config.toml
image_size = 32
color_jitter = 0.2
activation = "prelu"
drop_path = 0.05
kernel_size = 3
head_dropout = 0.2
lr = 0.0024
orthogonalizer = "newton_schulz_5"
adamw_lr_other_params = 0.0012
steps = 6700
batch_size = 128
decay_fraction = 0.3
final_lr_fraction = 0.05
adamw_weight_decay_other_params = 0.01
Rows from block 4 of a small image classifier, named by matrix and row number. Rows with one number belong to one channel. Each number is 200 + 20 x the weight over its row's rms, rounded and kept within 0 to 999. All counts start at 0. After the name is the row's rms in percent of the matrix's.
After each channel's rows are labels from the 100 images, of 14976, where the channel reaches its highest value: "top examples" is what is common among them; "place" is the part of the image that holds the peak. Only what is clearly more common there than usual is listed. The data: drawn human figures in many poses. In brackets: how many of the 100.
# convs1: first pointwise conv (model.blocks.4.convs.1.weight, 480x272x1x1), inputs 0-67
# convs3: second pointwise conv (model.blocks.4.convs.3.weight, 480x480x1x1, transposed), outputs 0-68

convs1.294,092,201,196,217,190,186,206,139,208,199,167,225,196,175,193,214,224,185,192,191,209,180,219,221,212,218,168,221,251,222,165,162,188,206,213,221,172,197,190,168,227,212,191,176,207,180,233,203,176,218,216,180,170,187,238,183,207,226,203,180,189,210,188,192,200,210,205,165,204
convs3.294,091,194,154,165,204,262,172,200,199,202,155,215,203,194,235,174,214,186,189,201,204,195,188,205,180,246,188,211,213,200,184,206,158,210,220,231,195,199,231,212,186,198,209,193,182,224,210,197,207,216,191,208,177,192,212,189,192,224,210,197,199,225,239,205,215,210,204,207,208,244
top examples: blue top (82)
place: centre (35); top centre (29)

convs1.435,098,229,203,195,139,206,197,192,220,192,219,225,198,181,218,184,210,212,184,192,191,236,222,220,226,188,201,223,219,184,153,200,206,199,214,191,206,228,211,222,201,186,201,205,225,183,199,233,183,254,216,183,248,212,167,166,215,216,219,191,200,199,205,211,212,230,214,216,188
convs3.435,102,208,179,197,190,197,197,213,171,189,219,200,202,218,224,214,211,215,214,197,201,227,215,159,202,198,229,221,198,183,183,183,225,203,230,209,156,203,214,218,195,184,179,177,149,212,192,215,185,178,209,213,187,187,207,211,194,212,184,234,222,167,214,188,193,209,168,190,218,215
top examples: grey top (58)
place: centre (48); middle right (30)

convs1.479,091,177,231,160,200,204,204,204,206,190,224,188,194,199,198,239,222,199,196,164,222,206,234,196,199,218,204,192,190,212,204,170,184,184,215,179,229,204,233,241,200,183,184,180,216,190,227,193,190,222,216,240,177,201,214,197,180,196,187,174,226,213,188,205,162,180,201,229,147
convs3.479,095,200,200,183,204,202,192,184,230,175,187,209,188,176,197,194,214,168,178,198,237,237,189,190,211,196,219,226,184,201,172,197,183,208,194,215,170,191,191,166,204,208,245,250,204,193,201,198,177,194,171,192,201,194,177,213,215,188,226,192,171,190,217,199,184,196,199,138,206,212
top examples: blue top (47); grey trousers (27); orange trousers (25)
place: centre (41); middle right (36)

convs1.44,116,229,204,201,178,195,195,196,178,151,210,198,176,192,204,189,214,183,202,218,231,178,200,190,205,193,183,195,228,189,191,218,193,207,192,218,189,203,184,206,180,210,186,231,189,150,186,220,186,194,179,227,200,202,172,149,172,179,186,195,184,242,172,233,229,200,201,192,193
convs3.44,112,204,190,174,229,197,216,182,199,211,189,217,227,230,221,196,234,191,193,185,218,179,210,163,201,200,185,194,209,208,197,184,194,183,195,173,218,219,213,173,256,225,202,239,212,220,214,201,159,168,238,184,199,191,179,184,211,210,202,201,216,231,210,216,228,191,233,196,181,201
top examples: blue top (27)
place: centre (37); middle right (25)

convs1.180,112,227,201,196,190,221,186,194,214,194,207,195,206,208,211,173,169,209,187,206,225,202,206,133,168,212,203,189,190,195,186,253,197,182,190,195,239,220,179,170,188,176,203,224,177,189,192,204,216,187,199,167,229,198,203,208,190,189,210,205,191,186,180,210,188,165,177,210,249
convs3.180,102,183,206,198,185,231,220,195,225,170,214,222,213,182,204,222,164,201,230,203,228,178,236,227,238,195,231,201,208,175,233,200,180,207,189,206,236,198,214,188,196,204,198,189,200,209,180,189,172,188,218,189,169,227,215,197,190,185,194,233,207,204,220,210,198,188,230,158,194,204
top examples: blue top (63); bowing (28)
place: centre (33)

convs1.346,093,199,197,174,218,194,196,182,224,247,233,193,193,194,234,164,224,163,207,207,206,209,218,242,216,208,200,198,191,207,174,211,188,184,214,211,184,198,190,210,181,229,231,188,212,192,187,207,186,199,193,202,203,208,188,174,189,208,198,179,211,221,178,213,192,176,189,201,189
convs3.346,098,207,179,227,208,190,187,195,200,231,181,202,200,196,204,192,196,202,199,219,227,195,224,221,209,184,203,194,155,181,226,221,199,218,208,208,199,212,212,205,191,243,202,189,217,197,212,239,185,189,158,175,202,182,225,219,227,205,183,177,179,209,189,177,228,179,199,190,206,215
top examples: handstand (76); green trousers (25)
place: centre (47); top centre (39)

convs1.368,101,205,189,193,201,174,214,208,203,199,208,179,205,167,191,172,211,164,212,195,168,187,201,169,242,191,195,170,174,220,168,218,193,201,191,206,207,180,217,226,222,182,199,203,175,206,199,196,177,186,225,211,185,179,187,220,203,174,175,208,192,198,223,212,139,158,204,210,183
convs3.368,103,179,208,208,178,194,205,176,176,167,197,205,190,197,172,187,223,193,181,183,171,170,160,205,203,224,214,191,197,218,215,209,168,198,192,217,184,221,170,198,199,203,221,200,199,198,230,171,176,233,249,203,173,206,168,192,202,221,215,198,211,215,199,160,180,219,224,224,199,203
top examples: grey top (53)
place: top centre (36)

convs1.10,096,237,212,220,187,228,201,174,191,174,165,221,166,215,190,147,223,212,191,169,162,189,222,166,250,225,221,150,163,200,207,217,207,179,209,190,200,177,162,187,230,197,229,165,213,194,221,215,218,182,208,173,208,192,195,200,196,199,207,176,195,218,200,203,190,220,200,206,209
convs3.10,101,194,204,191,227,187,184,218,209,180,191,182,174,230,213,173,227,192,219,189,223,211,204,212,193,208,215,249,198,209,176,204,207,239,211,198,213,215,216,224,190,213,244,167,207,208,197,202,158,161,212,212,185,212,202,163,185,227,185,195,208,224,167,165,189,202,218,207,230,181
top examples: brown top (48); handstand (39)
place: bottom centre (30); centre (27)

convs1.251,112,190,196,227,241,196,210,157,188,192,213,196,192,189,187,183,200,221,191,221,201,204,185,175,209,210,193,235,216,201,180,220,193,211,198,193,216,182,171,208,199,190,216,208,246,207,191,206,212,205,189,235,198,174,176,210,214,173,183,180,233,218,184,225,150,209,222,229,202
convs3.251,106,198,238,224,212,211,199,172,201,204,184,216,175,162,187,167,173,200,170,156,206,199,212,201,222,206,154,202,198,172,209,219,180,222,198,178,179,199,200,213,207,219,206,221,189,191,161,213,202,227,206,209,179,200,186,193,184,189,166,159,224,202,189,204,199,179,172,204,194,193
top examples: brown top (60); white top (40)
place: centre (61); middle right (29)

convs1.227,115,204,185,235,217,193,209,167,179,215,202,192,185,172,194,213,253,175,181,214,190,188,172,213,266,189,127,183,236,222,190,178,194,193,178,210,184,213,170,182,169,202,158,204,224,179,211,227,198,216,191,199,199,214,221,190,210,195,222,192,212,182,223,199,191,163,206,208,190
convs3.227,105,180,194,225,182,195,173,184,200,189,194,205,200,210,225,179,222,202,178,212,171,240,193,199,204,202,178,206,211,204,188,193,215,142,201,147,274,206,219,187,180,192,203,213,166,181,210,223,196,183,202,201,165,218,198,165,176,217,220,197,193,209,192,178,236,231,189,213,185,188
top examples: blue top (90)
place: top centre (64)

convs1.181,085,210,222,187,208,214,198,177,212,173,193,201,210,211,183,203,176,176,180,197,222,173,177,211,184,198,222,199,181,190,180,265,193,185,198,195,200,177,214,199,186,264,187,186,229,150,225,150,209,173,186,182,202,228,209,205,218,221,196,187,166,186,215,189,251,207,240,206,211
convs3.181,091,172,202,160,217,193,207,199,163,215,221,204,206,180,174,211,212,200,215,200,217,176,179,199,211,180,183,214,218,205,197,214,211,193,192,177,178,224,228,211,199,203,179,186,191,213,217,175,223,221,211,201,184,213,177,225,198,241,231,192,222,201,205,181,220,195,184,200,203,189
top examples: brown top (59); lying (34)
place: top centre (45); middle right (38)

convs1.132,092,154,176,205,209,190,201,171,203,159,231,184,204,199,213,175,175,229,196,196,206,235,233,191,211,183,185,211,209,245,219,194,193,182,176,211,175,184,176,180,213,235,185,199,175,175,159,229,207,210,193,206,199,192,211,194,204,186,154,178,200,181,190,190,194,223,203,192,244
convs3.132,101,185,227,255,201,182,202,219,178,214,212,220,219,204,207,220,193,190,208,176,230,211,242,216,226,190,163,213,199,244,204,198,183,196,198,196,189,177,186,220,185,197,196,193,195,203,210,210,184,170,237,210,218,191,154,167,179,207,187,191,202,203,188,219,187,210,234,206,232,231
top examples: grey top (43)
place: middle right (46); centre (27)

convs1.138,111,210,211,192,223,229,218,209,174,187,221,201,220,171,187,202,198,188,181,195,158,209,177,227,217,207,253,204,216,193,201,200,208,232,176,194,219,188,195,199,195,204,224,175,218,217,231,213,210,203,213,231,197,192,221,227,175,193,191,173,223,172,175,193,165,202,196,215,161
convs3.138,098,188,237,172,201,190,208,198,196,225,240,179,185,226,191,208,207,218,194,194,188,182,233,209,231,195,191,235,214,199,195,181,221,223,190,163,191,213,219,228,192,192,234,162,208,190,206,227,200,207,177,172,196,206,189,206,184,216,212,209,170,168,210,169,219,186,236,193,182,211
top examples: brown top (91)
place: centre (40)

convs1.133,093,203,177,194,169,152,203,199,210,167,204,182,188,218,235,208,182,191,162,205,180,216,196,184,157,188,218,182,201,213,190,217,221,225,235,204,214,217,193,174,218,208,192,197,191,200,200,206,213,214,203,187,208,187,172,197,185,199,162,204,207,234,163,219,212,223,203,190,227
convs3.133,095,239,163,183,182,197,218,181,210,206,207,201,214,195,200,208,194,236,203,173,202,175,192,189,202,189,181,235,176,181,206,194,210,218,188,193,172,216,203,204,163,202,192,200,158,222,182,218,197,166,180,209,188,230,184,198,186,220,207,179,194,206,171,201,212,182,165,202,204,206
top examples: grey top (80)
place: centre (51); middle right (25)

convs1.200,094,200,214,176,166,191,218,189,206,200,215,211,200,215,204,194,218,227,210,195,193,258,195,195,200,220,205,210,176,195,190,185,219,200,204,201,249,202,208,204,215,201,175,204,238,185,229,176,210,173,187,251,210,244,195,188,153,199,172,227,210,211,188,196,181,175,197,195,241
convs3.200,098,204,194,176,218,193,213,193,204,204,152,229,184,217,180,238,165,206,214,229,200,231,199,156,201,200,176,223,209,158,225,206,211,213,180,194,195,198,182,207,202,217,210,179,184,191,218,196,195,180,193,193,208,158,225,216,196,181,189,204,224,199,180,193,193,200,212,207,179,213
top examples: handstand (53); grey top (35)
place: bottom centre (39)

convs1.473,082,218,207,224,212,197,189,189,211,188,174,169,229,240,199,184,185,150,218,201,202,145,191,190,234,204,209,210,190,225,234,158,208,190,200,196,198,189,208,184,176,203,149,192,208,171,224,227,213,170,202,175,215,192,207,219,200,191,202,211,229,199,210,222,176,204,197,183,231
convs3.473,099,201,176,183,186,183,220,209,188,215,215,194,206,206,229,201,218,202,170,199,229,191,190,222,166,201,218,178,172,229,208,217,203,242,199,186,206,190,199,207,172,195,189,185,215,181,176,206,198,227,176,213,162,186,228,153,236,208,196,202,183,217,197,196,216,178,243,203,224,226
top examples: grey top (67)
place: bottom centre (25); top centre (25)

convs1.261,110,205,183,196,168,199,199,188,228,189,198,172,209,210,211,193,250,198,219,200,213,179,195,237,231,239,226,207,209,227,179,197,206,206,171,168,206,207,172,213,194,206,193,192,227,190,184,197,243,165,208,160,183,188,198,201,217,232,176,220,181,218,203,216,183,199,194,208,194
convs3.261,101,200,238,204,192,198,178,186,195,185,184,210,200,203,212,184,210,219,203,234,199,190,224,201,180,186,203,227,197,174,231,205,186,184,233,199,222,205,179,214,208,201,227,194,206,185,182,191,199,200,186,213,193,176,190,211,216,213,186,223,214,200,226,180,220,185,186,213,204,189
top examples: grey top (95)
place: centre (38); top centre (27)

convs1.202,111,180,209,221,238,217,238,197,200,215,195,196,192,173,191,227,188,219,198,210,186,193,200,185,206,204,216,225,183,187,196,221,181,189,219,181,201,182,208,209,193,189,234,174,222,190,213,188,211,197,194,214,198,165,190,206,178,192,184,240,196,216,176,226,183,212,208,179,196
convs3.202,098,196,219,218,187,175,205,196,225,180,188,170,215,190,230,188,213,219,201,210,173,166,198,224,195,201,191,186,189,187,226,190,175,197,194,213,174,206,189,210,220,192,221,191,162,217,213,184,146,196,200,189,199,179,190,197,200,216,180,201,154,167,182,166,198,229,187,192,241,188
top examples: grey top (40); white top (26)
place: centre (42); top centre (36)